Rows from block 17 of the audio encoder of a small audio captioner, named by matrix and row number. Rows with one number belong to one channel. Each number is 50 + 12 x the weight over its row's rms, rounded and kept within 0 to 99. All counts start at 0.
Before each channel's rows are labels from the 100 clips, of 14976, where the channel reaches its highest value: "top examples" is what is common among them. Only what is clearly more common there than usual is listed. The data: simulated sounds of rotating machines with and without faults. In brackets: how many of the 100.
# conv1: bottleneck pointwise conv (encoder.blocks.19.conv1.weight, 96x184x1x1), inputs 0-183
# conv2: growth 3x3 conv (encoder.blocks.19.conv2.weight, 24x96x3x3, transposed, each kernel summed), outputs 0-23

top examples: conveyor (76); speed: fast (73)
conv1.54:45 44 47 29 53 21 50 66 56 43 75 63 63 59 38 45 62 59 54 41 67 47 38 52 50 53 46 31 74 68 39 37 34 60 43 60 71 30 35 52 28 35 53 63 30 44 51 28 53 69 60 54 47 46 55 70 59 40 39 36 31 51 43 51 52 21 35 41 53 49 42 65 29 60 35 32 48 48 45 41 54 52 37 29 59 37 58 76 49 54 29 41 40 34 56 49 38 42 28 40 36 51 43 46 39 47 29 71 47 40 44 32 56 61 60 64 46 47 37 55 47 38 48 56 49 47 55 74 40 49 68 48 35 41 59 68 79 44 67 37 54 64 45 49 59 57 70 67 55 46 67 59 58 67 51 43 50 59 50 64 50 51 56 34 52 38 52 35 38 57 50 54 60 46 29 46 39 52 55 62 44 44 40 31
conv2.54:56 55 73 54 56 75 56 66 56 60 47 62 52 50 60 38 49 46 61 69 66 71 39 52

top examples: compressor (69); speed: fast (65)
conv1.22:51 20 50 50 69 58 59 56 57 42 47 43 59 41 43 53 75 44 49 56 71 41 47 55 50 63 56 40 63 40 57 68 53 51 41 59 64 52 61 60 37 52 50 42 42 60 70 56 45 54 54 19 43 44 61 36 57 45 53 59 28 55 66 59 59 44 56 34 55 52 59 68 38 47 26 42 67 17 37 52 36 49 58 26 47 49 50 51 45 48 59 62 36 52 57 41 30 44 47 24 40 46 32 63 62 28 66 50 31 39 58 45 42 46 54 42 55 29 52 34 27 52 42 82 35 57 44 57 71 58 48 42 58 51 31 78 54 34 50 60 42 30 47 62 45 44 49 51 56 55 63 58 64 48 58 34 48 60 54 65 37 55 36 56 25 53 25 47 36 71 61 49 53 48 48 66 47 45 63 59 21 42 43 51
conv2.22:58 46 58 57 54 57 40 50 69 53 61 59 42 45 63 57 34 30 45 51 70 23 63 35

top examples: reverberation (64); text has "reverberant" (64); clipping (39); text has "clipped" (39)
conv1.41:59 39 63 48 52 34 44 46 53 66 38 29 32 39 25 52 57 64 49 46 68 34 65 70 61 66 31 49 35 31 73 53 54 41 56 27 48 46 58 55 45 49 33 36 48 54 54 52 51 38 33 62 45 48 73 37 47 44 60 51 51 23 35 64 55 57 81 46 52 56 51 54 41 45 50 58 72 31 45 56 57 35 42 53 53 61 48 37 56 38 49 40 64 28 65 53 38 50 54 41 39 56 62 35 65 47 68 33 48 36 50 55 35 63 31 55 45 30 22 27 47 52 54 64 55 34 55 62 55 67 52 62 60 38 41 26 49 62 43 71 46 50 35 47 37 29 38 37 50 52 52 65 53 45 55 44 31 51 60 51 27 50 34 71 46 48 31 62 33 59 52 55 59 34 42 35 51 45 51 74 54 44 38 50
conv2.41:58 34 45 66 41 31 43 54 71 64 74 48 50 48 51 50 35 69 59 43 57 47 41 35

top examples: speed: fast (100); compressor (97)
conv1.89:71 68 45 60 36 39 39 39 64 56 40 31 49 41 38 34 56 50 34 49 50 47 37 49 48 67 52 34 29 39 53 45 60 59 23 17 52 36 40 72 74 57 42 40 33 46 53 51 53 45 35 47 25 45 55 52 40 48 64 52 63 25 52 54 50 44 55 43 61 45 33 59 43 58 64 48 46 50 63 54 72 40 53 51 44 48 48 68 57 61 66 61 57 36 64 46 21 55 46 51 45 34 52 47 60 64 65 40 61 41 42 56 60 58 38 50 43 31 45 41 60 40 43 62 61 50 64 62 42 71 29 39 45 58 37 49 43 51 39 41 51 48 28 53 14 44 30 34 63 59 54 56 39 42 64 51 39 37 53 49 47 42 21 67 62 62 52 49 34 57 67 41 33 44 63 34 50 42 44 81 61 61 51 59
conv2.89:65 27 39 61 32 38 49 58 37 59 53 49 62 46 54 42 54 43 29 67 51 43 62 71

top examples: state: faulty (92); grinding (80)
conv1.71:45 48 63 44 49 23 57 41 35 56 57 56 61 55 24 39 45 48 55 71 41 32 64 46 40 46 45 40 43 49 57 24 64 42 26 42 49 53 53 29 36 37 42 43 33 38 46 54 38 59 48 54 32 55 55 69 60 45 31 41 30 49 47 28 56 55 55 57 44 54 40 68 37 67 43 66 62 55 50 57 66 47 32 46 52 36 55 48 59 27 32 42 57 63 55 63 49 55 41 64 52 54 37 46 41 54 32 28 40 62 59 51 48 32 43 41 47 36 27 63 43 31 63 38 57 51 68 55 30 47 53 54 45 37 59 37 59 40 41 36 40 63 49 31 31 39 27 42 23 46 47 41 41 44 42 48 53 56 43 31 52 46 27 55 56 69 78 39 61 39 54 20 53 63 39 48 61 36 45 39 45 22 46 50
conv2.71:51 37 54 28 35 38 45 47 31 67 63 44 56 39 53 33 62 32 39 46 39 45 55 68

top examples: turbine (56); thin (high-pass) (35)
conv1.37:43 61 67 41 57 50 55 48 40 48 51 46 60 67 55 45 48 39 46 58 63 42 33 57 32 41 58 36 70 52 51 46 49 45 42 51 53 76 34 48 56 52 45 41 65 14 48 39 47 55 60 55 70 49 34 37 58 62 43 52 57 63 49 52 51 55 71 50 35 52 53 47 46 65 51 58 65 60 66 68 32 44 37 71 51 28 51 64 74 61 45 55 53 63 47 52 58 59 57 70 50 41 52 25 57 38 37 48 44 76 61 34 49 71 38 30 52 67 58 78 36 46 56 48 54 63 41 39 35 33 51 36 52 42 63 65 36 38 47 58 68 38 59 64 58 72 41 49 37 40 30 61 54 56 56 51 52 37 65 51 74 53 31 52 69 48 52 51 53 66 55 40 41 39 66 70 72 59 59 24 48 34 76 53
conv2.37:42 66 44 26 29 53 40 52 34 52 60 56 31 52 52 44 53 36 34 42 31 37 53 62

top examples: gearbox (36); mains hum (33); rumble (27)
conv1.76:55 48 58 49 31 53 57 71 56 38 62 61 57 61 42 64 60 48 57 58 51 39 63 63 38 43 30 43 50 40 67 38 39 59 28 49 59 56 54 47 50 53 41 67 70 40 40 53 56 53 52 63 50 55 24 59 39 40 25 61 17 55 37 38 56 50 55 64 49 58 44 52 52 44 27 60 57 66 52 60 43 60 50 69 51 44 60 65 40 38 42 51 59 49 42 60 61 41 63 57 54 46 69 53 27 40 65 49 34 59 54 58 62 30 46 66 47 53 35 61 71 53 51 55 34 55 49 42 27 34 42 61 47 32 69 47 51 58 30 42 63 61 56 57 42 77 57 79 46 43 50 70 55 68 27 63 64 57 46 36 36 29 66 21 59 54 57 36 49 31 68 64 43 65 27 41 38 51 46 43 51 68 37 46
conv2.76:39 81 55 29 44 56 49 60 22 54 43 60 51 50 37 57 45 52 41 45 37 57 54 64

top examples: muffled (low-pass) (49); turbine (48)
conv1.23:52 54 56 48 64 45 43 42 44 53 50 46 54 58 59 34 49 56 48 56 30 20 31 76 40 56 58 40 34 45 55 49 48 45 69 31 58 58 42 57 39 34 28 33 49 36 44 47 62 33 57 61 52 52 63 53 66 68 45 35 49 57 37 67 44 78 76 40 44 58 28 44 46 30 66 60 59 66 53 51 50 28 52 47 49 38 28 38 46 66 70 34 63 47 59 40 58 52 41 51 25 51 32 37 66 58 42 45 52 55 47 52 57 45 69 51 63 37 74 51 44 39 42 49 44 42 51 41 58 56 49 33 52 38 42 57 44 73 39 33 47 42 31 51 33 74 28 41 56 43 41 51 64 53 64 46 47 32 45 51 67 38 65 79 73 66 58 48 31 64 45 57 38 42 59 51 60 44 59 77 65 54 50 47
conv2.23:64 35 41 38 19 59 34 43 38 49 57 55 46 53 72 45 57 36 43 37 35 51 44 55

top examples: reverberation (93); text has "reverberant" (93); electric motor (78)
conv1.25:55 69 42 59 48 42 25 48 36 50 45 24 28 35 62 36 44 46 25 47 51 38 45 67 46 60 49 53 37 26 42 58 49 58 71 37 72 59 26 53 49 64 44 50 35 50 43 51 50 45 43 31 50 41 42 57 41 57 50 27 45 47 50 65 55 61 44 45 57 41 34 26 54 51 64 26 38 50 36 54 52 41 51 70 31 53 44 39 54 52 51 62 58 48 43 43 47 58 42 24 40 40 45 18 46 35 46 40 69 63 40 60 33 64 46 42 43 45 58 55 41 46 27 57 41 38 41 49 45 43 31 45 63 47 52 38 57 61 32 52 51 61 28 52 48 45 62 43 48 44 19 45 49 33 58 61 28 57 38 38 75 39 62 46 45 65 66 44 60 65 61 49 51 22 37 48 54 75 59 60 76 50 48 54
conv2.25:50 47 47 41 34 60 52 46 32 45 44 47 46 60 52 41 63 41 55 61 06 53 57 54

top examples: piston engine (35); compressor (32)
conv1.0:39 54 36 49 48 44 65 42 36 40 58 51 64 58 42 47 69 53 47 55 51 39 53 70 30 53 51 53 58 23 60 45 49 65 44 46 56 45 43 49 46 29 43 57 60 28 55 68 60 30 38 57 45 50 65 53 47 45 46 29 49 62 31 57 44 48 62 44 34 79 45 48 33 35 59 47 31 54 56 45 53 34 41 52 58 52 32 48 45 67 36 56 69 20 46 38 39 59 22 45 23 07 29 58 74 59 33 45 50 44 36 58 67 59 48 44 34 48 50 47 58 35 35 62 55 43 55 52 35 51 46 26 61 42 54 48 62 69 39 35 62 22 38 53 41 49 55 62 58 36 43 64 53 50 53 52 37 59 25 55 55 57 53 71 57 50 52 49 43 46 49 74 49 51 42 56 46 58 66 57 71 49 34 48
conv2.0:65 57 52 48 49 63 61 49 29 52 49 72 48 40 76 37 59 36 28 51 55 53 47 62

top examples: state: faulty (94); grinding (44); imbalance (41)
conv1.5:53 58 65 61 51 36 48 40 67 45 42 43 71 38 47 33 51 57 63 45 41 56 54 60 52 42 57 20 39 69 51 38 71 37 44 28 52 49 54 48 51 45 60 23 40 34 65 59 45 57 49 52 44 39 56 62 62 39 47 55 53 38 65 54 51 48 43 51 39 41 41 57 55 37 61 57 36 57 43 46 58 31 38 35 56 43 59 32 58 51 55 42 57 57 48 33 41 30 58 69 51 52 56 48 56 46 40 36 51 46 68 69 43 47 70 53 57 48 58 50 57 50 32 48 28 43 41 38 53 55 30 52 33 41 64 42 26 65 59 33 47 61 50 48 47 24 25 26 45 55 58 05 33 45 62 52 62 58 30 46 09 48 44 29 51 53 61 48 41 35 59 37 65 54 51 53 63 48 46 73 67 66 34 39
conv2.5:52 24 36 60 40 46 56 52 32 62 34 29 52 52 53 32 52 40 49 69 48 66 57 59

top examples: gearbox (59); thin (high-pass) (41); clipping (38); text has "clipped" (38)
conv1.50:45 51 45 13 51 39 52 46 35 61 37 40 44 74 31 40 48 50 64 36 63 50 54 49 54 58 59 54 56 54 65 47 44 42 65 27 34 31 41 58 53 26 49 59 49 42 29 55 53 47 54 58 48 48 58 34 62 51 64 42 21 44 22 66 48 44 59 46 19 41 28 36 40 62 35 37 61 51 35 54 25 58 43 66 46 61 52 53 63 55 55 54 60 43 42 45 55 51 54 59 44 47 56 36 41 21 45 59 57 41 46 46 55 79 51 55 51 64 53 52 64 46 42 38 40 37 25 20 59 55 64 80 48 40 53 65 61 62 56 62 43 52 53 45 53 54 54 40 64 52 31 72 27 42 43 50 56 55 53 43 54 58 49 60 53 44 49 58 39 85 48 67 46 42 39 58 43 30 45 54 38 56 35 35
conv2.50:41 70 58 50 51 65 46 61 52 36 64 56 60 60 73 50 48 59 49 38 77 41 38 36

top examples: reverberation (72); text has "room" (72); text has "reverberant" (72); compressor (51)
conv1.21:64 33 41 68 46 52 19 57 50 36 46 54 49 42 69 63 64 65 23 61 31 59 48 60 61 51 61 47 27 32 50 70 60 58 56 67 51 53 33 65 63 49 40 48 44 49 44 54 62 39 64 59 51 52 31 38 66 54 55 44 43 58 70 68 41 76 50 48 42 69 42 39 37 41 61 32 30 36 38 50 44 41 57 39 54 42 40 38 40 68 66 55 67 44 43 41 44 47 50 41 48 44 32 51 53 59 56 46 48 56 26 61 58 52 72 50 46 33 65 38 41 34 54 50 45 68 39 48 45 49 58 54 64 51 50 75 52 72 49 50 37 55 40 60 56 72 41 44 54 54 46 54 63 53 57 55 73 49 65 46 32 46 83 47 52 53 38 70 34 77 54 60 63 45 56 65 39 29 53 37 33 35 67 43
conv2.21:34 35 64 30 42 50 33 36 68 52 35 50 47 55 72 48 56 43 57 34 36 54 42 58

top examples: speed: fast (67); pump (60); imbalance (36)
conv1.73:56 37 42 44 41 41 51 42 51 51 43 42 34 40 36 50 64 52 38 63 57 51 52 57 54 43 52 63 48 38 65 71 50 54 55 55 60 68 64 64 47 58 41 34 66 55 45 44 53 32 55 53 46 52 62 24 59 43 54 33 38 56 34 47 56 48 70 48 42 31 60 52 54 57 22 54 68 20 17 74 52 48 43 55 47 45 37 42 48 56 52 59 46 47 45 68 45 51 35 47 37 41 53 36 60 26 55 55 48 62 65 55 63 70 58 35 46 47 41 24 45 47 26 59 49 35 68 59 66 55 65 59 42 48 26 56 59 48 43 75 49 32 44 75 49 52 36 38 51 60 15 37 59 47 56 39 50 40 69 43 54 55 44 75 51 69 54 50 35 57 35 63 53 43 26 57 16 55 59 53 37 37 44 45
conv2.73:43 42 55 51 42 71 40 64 57 70 73 46 40 34 66 43 54 38 67 50 56 54 40 34

top examples: state: faulty (98); grinding (92); turbine (48); air leak (39)
conv1.59:52 23 55 54 43 59 71 51 33 47 72 51 78 44 28 44 70 62 53 61 45 48 53 54 49 41 34 42 53 42 57 36 38 49 36 64 50 35 70 52 37 41 35 57 51 44 50 52 46 47 57 57 45 64 76 55 57 57 32 43 43 62 52 44 59 54 56 34 48 62 42 61 40 53 41 69 50 52 53 56 78 44 34 29 71 30 41 60 35 36 49 43 51 46 68 70 53 51 47 56 43 46 38 48 67 55 42 70 43 59 49 30 32 30 50 52 46 12 47 55 35 22 65 64 49 54 58 76 39 38 58 56 39 46 43 56 76 50 49 43 42 59 50 34 39 29 57 44 48 49 64 44 66 44 71 46 47 41 56 56 32 48 54 49 52 45 53 32 47 27 47 21 50 56 65 38 63 39 65 61 47 63 40 45
conv2.59:53 38 57 51 43 46 56 58 64 74 58 53 50 25 43 43 40 34 33 49 59 62 66 68

top examples: compressor (45)
conv1.33:38 33 43 49 63 56 52 54 40 58 63 54 34 55 48 64 57 33 35 40 82 41 53 30 75 56 47 75 48 71 57 56 44 57 39 56 55 51 55 40 53 51 58 57 61 55 55 55 24 63 38 30 50 56 35 58 56 46 44 58 45 47 28 59 70 37 32 52 35 43 60 39 57 62 40 17 63 56 46 57 57 74 61 61 77 65 48 65 44 48 58 64 30 34 54 57 54 37 58 55 35 47 46 57 47 48 58 55 36 28 41 56 48 52 47 57 40 61 45 59 58 52 47 62 49 67 50 67 49 58 56 72 45 60 51 55 67 43 75 62 45 60 52 58 55 53 50 62 42 26 44 59 44 72 46 58 49 54 44 58 50 44 40 44 60 58 35 61 56 62 51 66 42 40 19 19 14 53 51 50 46 68 32 45
conv2.33:48 53 70 44 67 50 55 51 45 42 28 71 41 31 49 40 20 58 43 48 51 55 43 52

top examples: clipping (54); text has "clipped" (54); turbine (37)
conv1.42:30 83 69 39 60 44 67 36 54 51 53 59 43 61 54 59 58 27 65 39 42 44 60 64 55 38 49 35 58 48 70 41 47 53 67 23 34 62 52 41 46 31 58 44 65 44 19 62 45 37 48 54 72 50 50 44 53 51 42 24 47 48 27 63 31 72 80 59 32 52 45 20 48 66 53 49 65 62 51 54 46 43 53 57 69 32 58 49 56 44 37 51 71 51 46 56 62 38 47 48 45 28 71 33 54 26 39 45 60 41 42 48 28 54 47 57 43 56 42 51 50 35 46 28 39 45 31 28 44 42 50 56 52 47 45 36 45 56 47 37 48 37 38 51 57 56 22 54 41 43 36 62 38 48 42 57 59 34 49 53 43 55 51 55 49 55 60 59 41 52 62 38 59 54 41 42 70 63 57 34 61 39 73 54
conv2.42:54 60 33 25 43 30 45 41 37 61 71 50 45 77 42 51 55 58 45 38 43 49 48 46

top examples: state: faulty (99); rattle (82)
conv1.81:30 41 66 42 34 43 58 29 37 48 49 50 73 61 33 56 57 66 68 52 41 48 51 67 28 44 46 26 45 59 56 47 53 54 37 37 53 51 57 42 53 42 51 44 67 48 47 61 46 57 43 60 49 46 42 48 61 31 36 44 34 68 38 32 43 44 70 48 22 49 52 51 53 57 45 67 52 67 62 47 38 37 36 51 52 44 47 54 61 40 26 50 57 41 38 64 45 43 55 73 57 61 47 48 52 46 32 33 41 57 54 44 42 43 61 50 45 28 43 73 44 42 74 32 52 50 32 39 26 18 49 57 44 33 59 56 34 53 54 41 63 61 64 40 45 64 42 39 43 41 42 51 42 42 47 53 75 60 49 36 32 59 27 46 64 45 56 46 83 52 28 27 48 55 38 80 63 57 47 29 57 58 42 53
conv2.81:43 48 36 33 58 59 52 43 24 52 67 59 60 45 50 48 52 34 17 48 46 46 59 56

top examples: piston engine (40)
conv1.95:55 70 51 47 73 53 51 60 54 53 51 45 59 10 69 20 37 43 43 53 79 53 68 55 63 40 68 48 64 56 55 50 48 55 40 69 44 56 60 20 56 62 65 69 54 42 49 43 48 64 41 53 57 58 41 38 61 69 44 38 60 61 59 53 44 48 48 49 45 56 71 52 53 72 74 58 57 61 50 46 54 73 61 53 57 66 43 58 75 47 43 56 42 77 53 52 48 64 44 48 44 49 23 50 42 49 30 28 50 63 55 50 51 41 55 42 60 75 39 64 31 50 48 41 46 61 29 59 41 41 44 53 47 45 38 39 56 41 59 74 26 33 58 42 41 50 66 68 30 72 54 64 42 47 48 54 63 57 51 74 65 64 48 38 46 50 37 52 54 57 51 42 60 57 48 50 56 37 54 49 29 46 58 29
conv2.95:50 59 54 47 68 44 39 34 55 38 36 81 40 49 40 46 53 41 46 53 40 32 55 28

top examples: speed: slow (86); electric motor (49)
conv1.84:66 64 56 26 34 56 56 36 55 62 38 52 46 40 53 42 58 42 40 48 74 46 66 59 42 51 60 36 63 51 48 47 50 63 28 64 46 74 65 57 72 49 46 50 62 52 47 45 43 55 67 33 56 46 46 53 72 50 43 39 68 49 29 27 53 73 56 46 58 50 61 51 57 45 50 51 34 55 50 48 52 61 61 42 15 61 33 61 42 59 63 42 39 57 39 52 51 34 52 52 54 50 34 34 39 31 65 32 48 51 72 39 36 47 46 33 39 48 43 62 58 53 73 44 60 55 31 35 47 32 60 49 47 45 51 53 43 72 47 50 62 44 60 64 27 55 30 34 45 61 28 49 48 55 47 77 72 57 48 20 73 44 60 49 58 51 70 78 60 35 53 67 63 37 42 54 51 66 49 62 64 55 46 54
conv2.84:44 49 27 33 38 42 56 34 33 39 34 49 45 69 39 37 47 38 48 49 43 33 46 35

top examples: thin (high-pass) (87); speed: fast (61); turbine (30)
conv1.57:58 60 45 39 59 51 55 26 45 30 54 68 54 45 51 71 23 36 41 35 38 63 51 62 59 59 34 48 50 62 50 46 20 65 60 48 57 54 54 46 66 37 54 43 53 65 57 54 48 38 56 56 44 56 29 34 47 63 58 58 47 50 27 47 43 71 61 48 55 58 40 32 45 45 63 45 22 59 30 50 65 57 51 35 43 47 51 55 39 50 42 41 80 47 49 56 62 56 31 69 53 49 51 54 37 48 38 61 42 41 47 36 62 55 40 55 48 67 18 75 59 40 65 31 68 46 27 59 45 46 48 64 55 37 58 34 56 58 61 38 62 35 55 35 56 50 64 67 51 43 64 65 69 57 33 71 66 57 48 40 63 46 70 42 56 66 60 53 44 68 58 41 52 60 27 41 47 65 70 51 63 45 69 34
conv2.57:41 62 48 30 55 44 41 38 42 51 37 48 44 66 38 37 45 74 64 34 29 61 41 57

top examples: speed: fast (70); gearbox (47); pump (30)
conv1.28:56 56 56 17 49 50 61 46 13 40 62 51 54 51 37 48 49 40 61 48 62 40 55 52 53 40 30 54 44 43 64 39 29 43 52 56 63 49 60 33 30 58 57 50 36 49 56 72 51 40 58 46 45 42 47 51 49 44 38 41 30 56 27 45 50 62 61 36 23 39 52 29 34 66 26 67 70 48 34 68 45 30 29 60 65 49 58 39 61 45 43 51 35 41 50 73 67 55 61 56 36 54 58 62 34 33 48 53 64 59 40 58 52 42 65 48 44 35 50 52 37 36 37 36 28 46 25 45 16 27 62 60 55 50 63 41 53 59 49 45 46 67 64 41 40 55 53 50 29 48 46 31 50 59 38 48 52 52 40 38 35 51 35 38 54 55 57 48 54 43 59 69 51 67 35 41 51 71 56 53 39 69 49 60
conv2.28:64 50 59 51 50 47 42 59 38 65 64 60 49 36 62 48 52 47 29 36 20 50 57 71

top examples: reverberation (70); text has "room" (70); text has "reverberant" (70); conveyor (50)
conv1.16:43 52 47 54 61 42 42 59 43 57 38 43 27 63 57 31 65 52 46 56 66 44 40 53 68 46 42 71 62 41 51 67 32 45 68 56 53 58 62 53 19 47 33 53 55 54 54 50 49 43 40 52 52 58 91 07 47 63 54 46 62 50 57 60 43 59 40 56 53 25 65 46 52 69 35 39 66 34 38 42 51 62 64 59 53 49 36 40 59 48 55 49 41 48 48 57 38 47 40 37 27 49 51 48 56 62 45 55 57 50 34 48 45 43 43 54 30 41 51 23 38 41 31 56 43 54 55 60 56 27 38 55 58 68 25 44 79 57 48 57 56 45 29 61 65 39 57 36 64 51 51 46 48 46 66 29 30 48 48 40 36 55 32 52 34 74 35 53 51 54 54 51 66 64 43 54 34 32 54 34 39 46 63 37
conv2.16:38 61 54 73 64 56 36 51 71 37 57 62 49 51 39 55 18 56 61 51 48 52 59 53

top examples: piston engine (93); speed: medium (66)
conv1.63:48 29 24 41 51 30 38 38 73 59 67 53 49 66 36 56 33 41 44 48 72 52 44 61 56 63 37 62 48 49 59 49 62 53 55 46 48 44 26 54 44 39 48 53 48 46 67 60 56 20 22 53 48 60 29 50 63 66 59 49 62 50 49 62 26 57 53 61 50 54 43 42 33 48 39 33 48 59 60 45 52 48 57 67 47 39 44 27 52 70 51 51 69 42 35 61 70 49 37 47 43 33 56 58 59 68 52 48 32 43 48 56 75 72 65 49 46 25 58 46 47 50 50 37 39 56 53 45 42 76 62 66 65 50 52 46 45 70 56 44 45 34 43 49 47 42 53 55 69 45 67 41 60 45 55 50 60 48 20 54 61 60 53 71 48 70 44 43 45 71 45 62 32 59 47 51 25 49 55 71 70 47 74 34
conv2.63:63 43 50 39 45 60 34 43 48 44 45 56 51 54 69 40 63 73 59 32 44 46 19 47

top examples: thin (high-pass) (55); conveyor (48)
conv1.20:48 32 64 51 38 53 27 54 45 40 29 38 25 36 59 55 63 60 50 52 58 39 44 62 57 70 26 42 26 58 49 56 54 40 35 54 55 56 55 48 71 49 45 56 37 46 40 55 57 56 52 42 52 31 50 54 65 69 59 35 35 50 60 50 73 50 44 46 41 67 65 62 54 29 58 29 53 38 50 64 56 52 68 51 52 60 49 27 41 38 41 55 53 44 55 37 43 52 48 47 38 69 41 38 50 42 49 52 31 46 72 45 53 54 52 60 41 51 51 19 44 33 68 63 63 40 56 54 65 39 57 46 52 56 34 54 72 49 54 75 34 58 51 63 42 41 51 27 44 41 45 77 70 45 55 55 46 51 71 53 30 36 43 51 19 60 36 50 41 62 37 58 70 42 50 43 40 63 57 15 68 45 49 31
conv2.20:50 64 45 45 61 47 68 56 49 35 49 51 38 51 44 42 49 58 58 46 62 42 57 07

top examples: pump (98); speed: slow (75)
conv1.55:50 60 56 30 64 51 54 35 35 54 47 60 58 53 48 43 37 36 52 47 88 58 51 31 51 59 41 54 39 57 37 57 39 73 45 28 40 36 43 55 61 44 60 47 46 43 57 50 56 46 59 58 50 53 63 48 65 63 33 48 63 44 18 66 50 39 52 39 56 60 51 64 43 50 58 36 36 56 62 60 52 58 64 53 24 33 37 63 60 73 54 36 59 42 41 44 50 55 30 76 55 30 37 46 38 50 48 45 39 44 64 50 46 73 17 45 41 66 43 50 63 69 51 52 46 62 52 47 59 51 65 61 48 33 43 62 56 28 39 49 46 07 46 38 44 38 50 31 56 36 52 47 49 50 37 53 68 57 45 46 75 47 46 72 35 51 51 54 53 47 39 46 58 51 42 33 35 47 51 62 22 68 62 34
conv2.55:47 53 56 40 57 52 46 60 43 31 41 56 34 65 45 26 22 44 60 40 49 53 42 30

top examples: piston engine (100); speed: fast (94)
conv1.64:67 43 41 47 47 27 65 37 56 52 64 73 69 80 52 56 53 53 64 40 33 45 44 42 34 64 39 55 47 44 52 37 46 60 47 32 53 20 30 54 49 42 30 43 41 32 63 43 62 35 19 52 35 55 55 52 40 68 42 56 48 63 50 43 50 38 47 39 65 52 30 57 23 46 42 39 34 44 67 49 47 34 43 45 51 49 45 45 52 59 39 48 84 17 43 51 57 53 30 49 57 39 60 59 44 52 40 56 37 41 42 33 58 63 41 45 41 48 27 46 77 51 60 55 47 57 68 56 42 45 49 48 49 46 81 60 45 35 40 52 70 46 46 47 58 58 60 64 61 51 72 41 67 50 47 42 38 67 36 45 53 40 49 45 50 69 46 52 58 51 45 45 21 38 68 43 30 57 45 63 49 55 59 38
conv2.64:56 41 66 41 52 54 62 69 25 53 63 63 53 24 59 38 59 60 57 52 58 55 46 66

top examples: piston engine (65)
conv1.46:43 31 61 62 39 61 68 38 60 49 43 50 57 65 40 53 51 71 59 69 27 59 42 66 45 64 29 40 43 54 55 43 50 35 44 54 42 49 55 40 41 16 34 46 73 41 70 83 46 47 46 60 51 53 45 43 63 42 44 52 43 63 60 45 33 36 55 52 37 81 55 49 54 34 43 59 26 72 56 31 54 18 39 20 36 37 42 29 35 58 37 37 52 23 39 56 59 57 56 65 47 43 40 63 58 67 35 42 33 50 58 67 50 38 48 41 21 39 55 61 41 53 45 33 40 57 51 34 53 66 29 31 43 49 66 40 21 56 48 41 38 31 52 47 36 54 51 45 45 43 64 41 58 50 52 43 58 54 45 59 48 53 51 50 58 66 51 39 63 49 43 46 53 58 47 46 52 50 52 45 61 47 51 55
conv2.46:43 54 45 45 53 54 46 35 43 53 19 46 54 47 60 69 61 38 57 46 22 36 56 65

top examples: reverberation (79); text has "reverberant" (79); electric motor (49)
conv1.11:66 74 52 53 50 37 40 47 53 53 31 32 39 47 59 40 37 35 41 36 35 48 61 52 68 54 67 28 49 44 35 56 70 64 38 30 33 48 41 64 67 57 57 34 50 32 35 62 36 56 52 37 37 40 47 58 39 42 53 43 53 41 63 56 46 59 47 45 53 39 43 53 54 43 67 35 52 55 50 34 46 45 75 49 53 72 60 61 63 71 74 55 36 43 59 49 26 40 40 47 44 39 40 28 75 67 49 57 56 51 40 59 40 27 40 44 66 49 67 49 47 53 47 32 71 62 60 39 61 63 48 48 53 59 39 50 34 61 36 43 42 62 52 58 40 37 28 46 72 66 51 53 43 27 63 56 48 47 50 65 16 58 27 55 43 48 47 44 43 57 65 41 38 74 64 53 58 45 42 80 56 61 56 54
conv2.11:51 39 30 43 53 48 44 41 36 60 64 45 46 73 58 30 65 46 44 72 38 62 58 60

top examples: piston engine (43)
conv1.51:61 56 47 42 62 46 48 50 44 42 54 38 60 66 33 45 50 46 43 51 57 00 54 53 34 58 46 39 61 48 40 33 62 68 47 24 53 55 35 49 49 56 56 48 59 38 58 37 75 52 48 57 43 46 52 61 28 59 61 52 59 27 56 51 38 53 48 38 56 48 31 60 37 45 45 51 49 55 57 31 37 46 46 61 35 53 50 48 44 47 52 56 52 52 50 33 48 38 61 33 63 51 67 70 39 48 53 62 60 43 43 25 55 61 25 36 52 44 31 52 73 47 41 49 44 45 52 36 52 55 49 27 67 41 58 34 37 32 32 29 70 35 46 52 49 48 35 43 55 39 63 51 22 35 45 62 11 56 38 16 52 47 60 40 71 61 64 47 46 67 48 68 61 50 55 57 50 43 47 70 47 43 50 42
conv2.51:58 51 61 43 45 61 50 55 50 26 50 67 68 69 63 34 45 74 66 61 45 51 44 43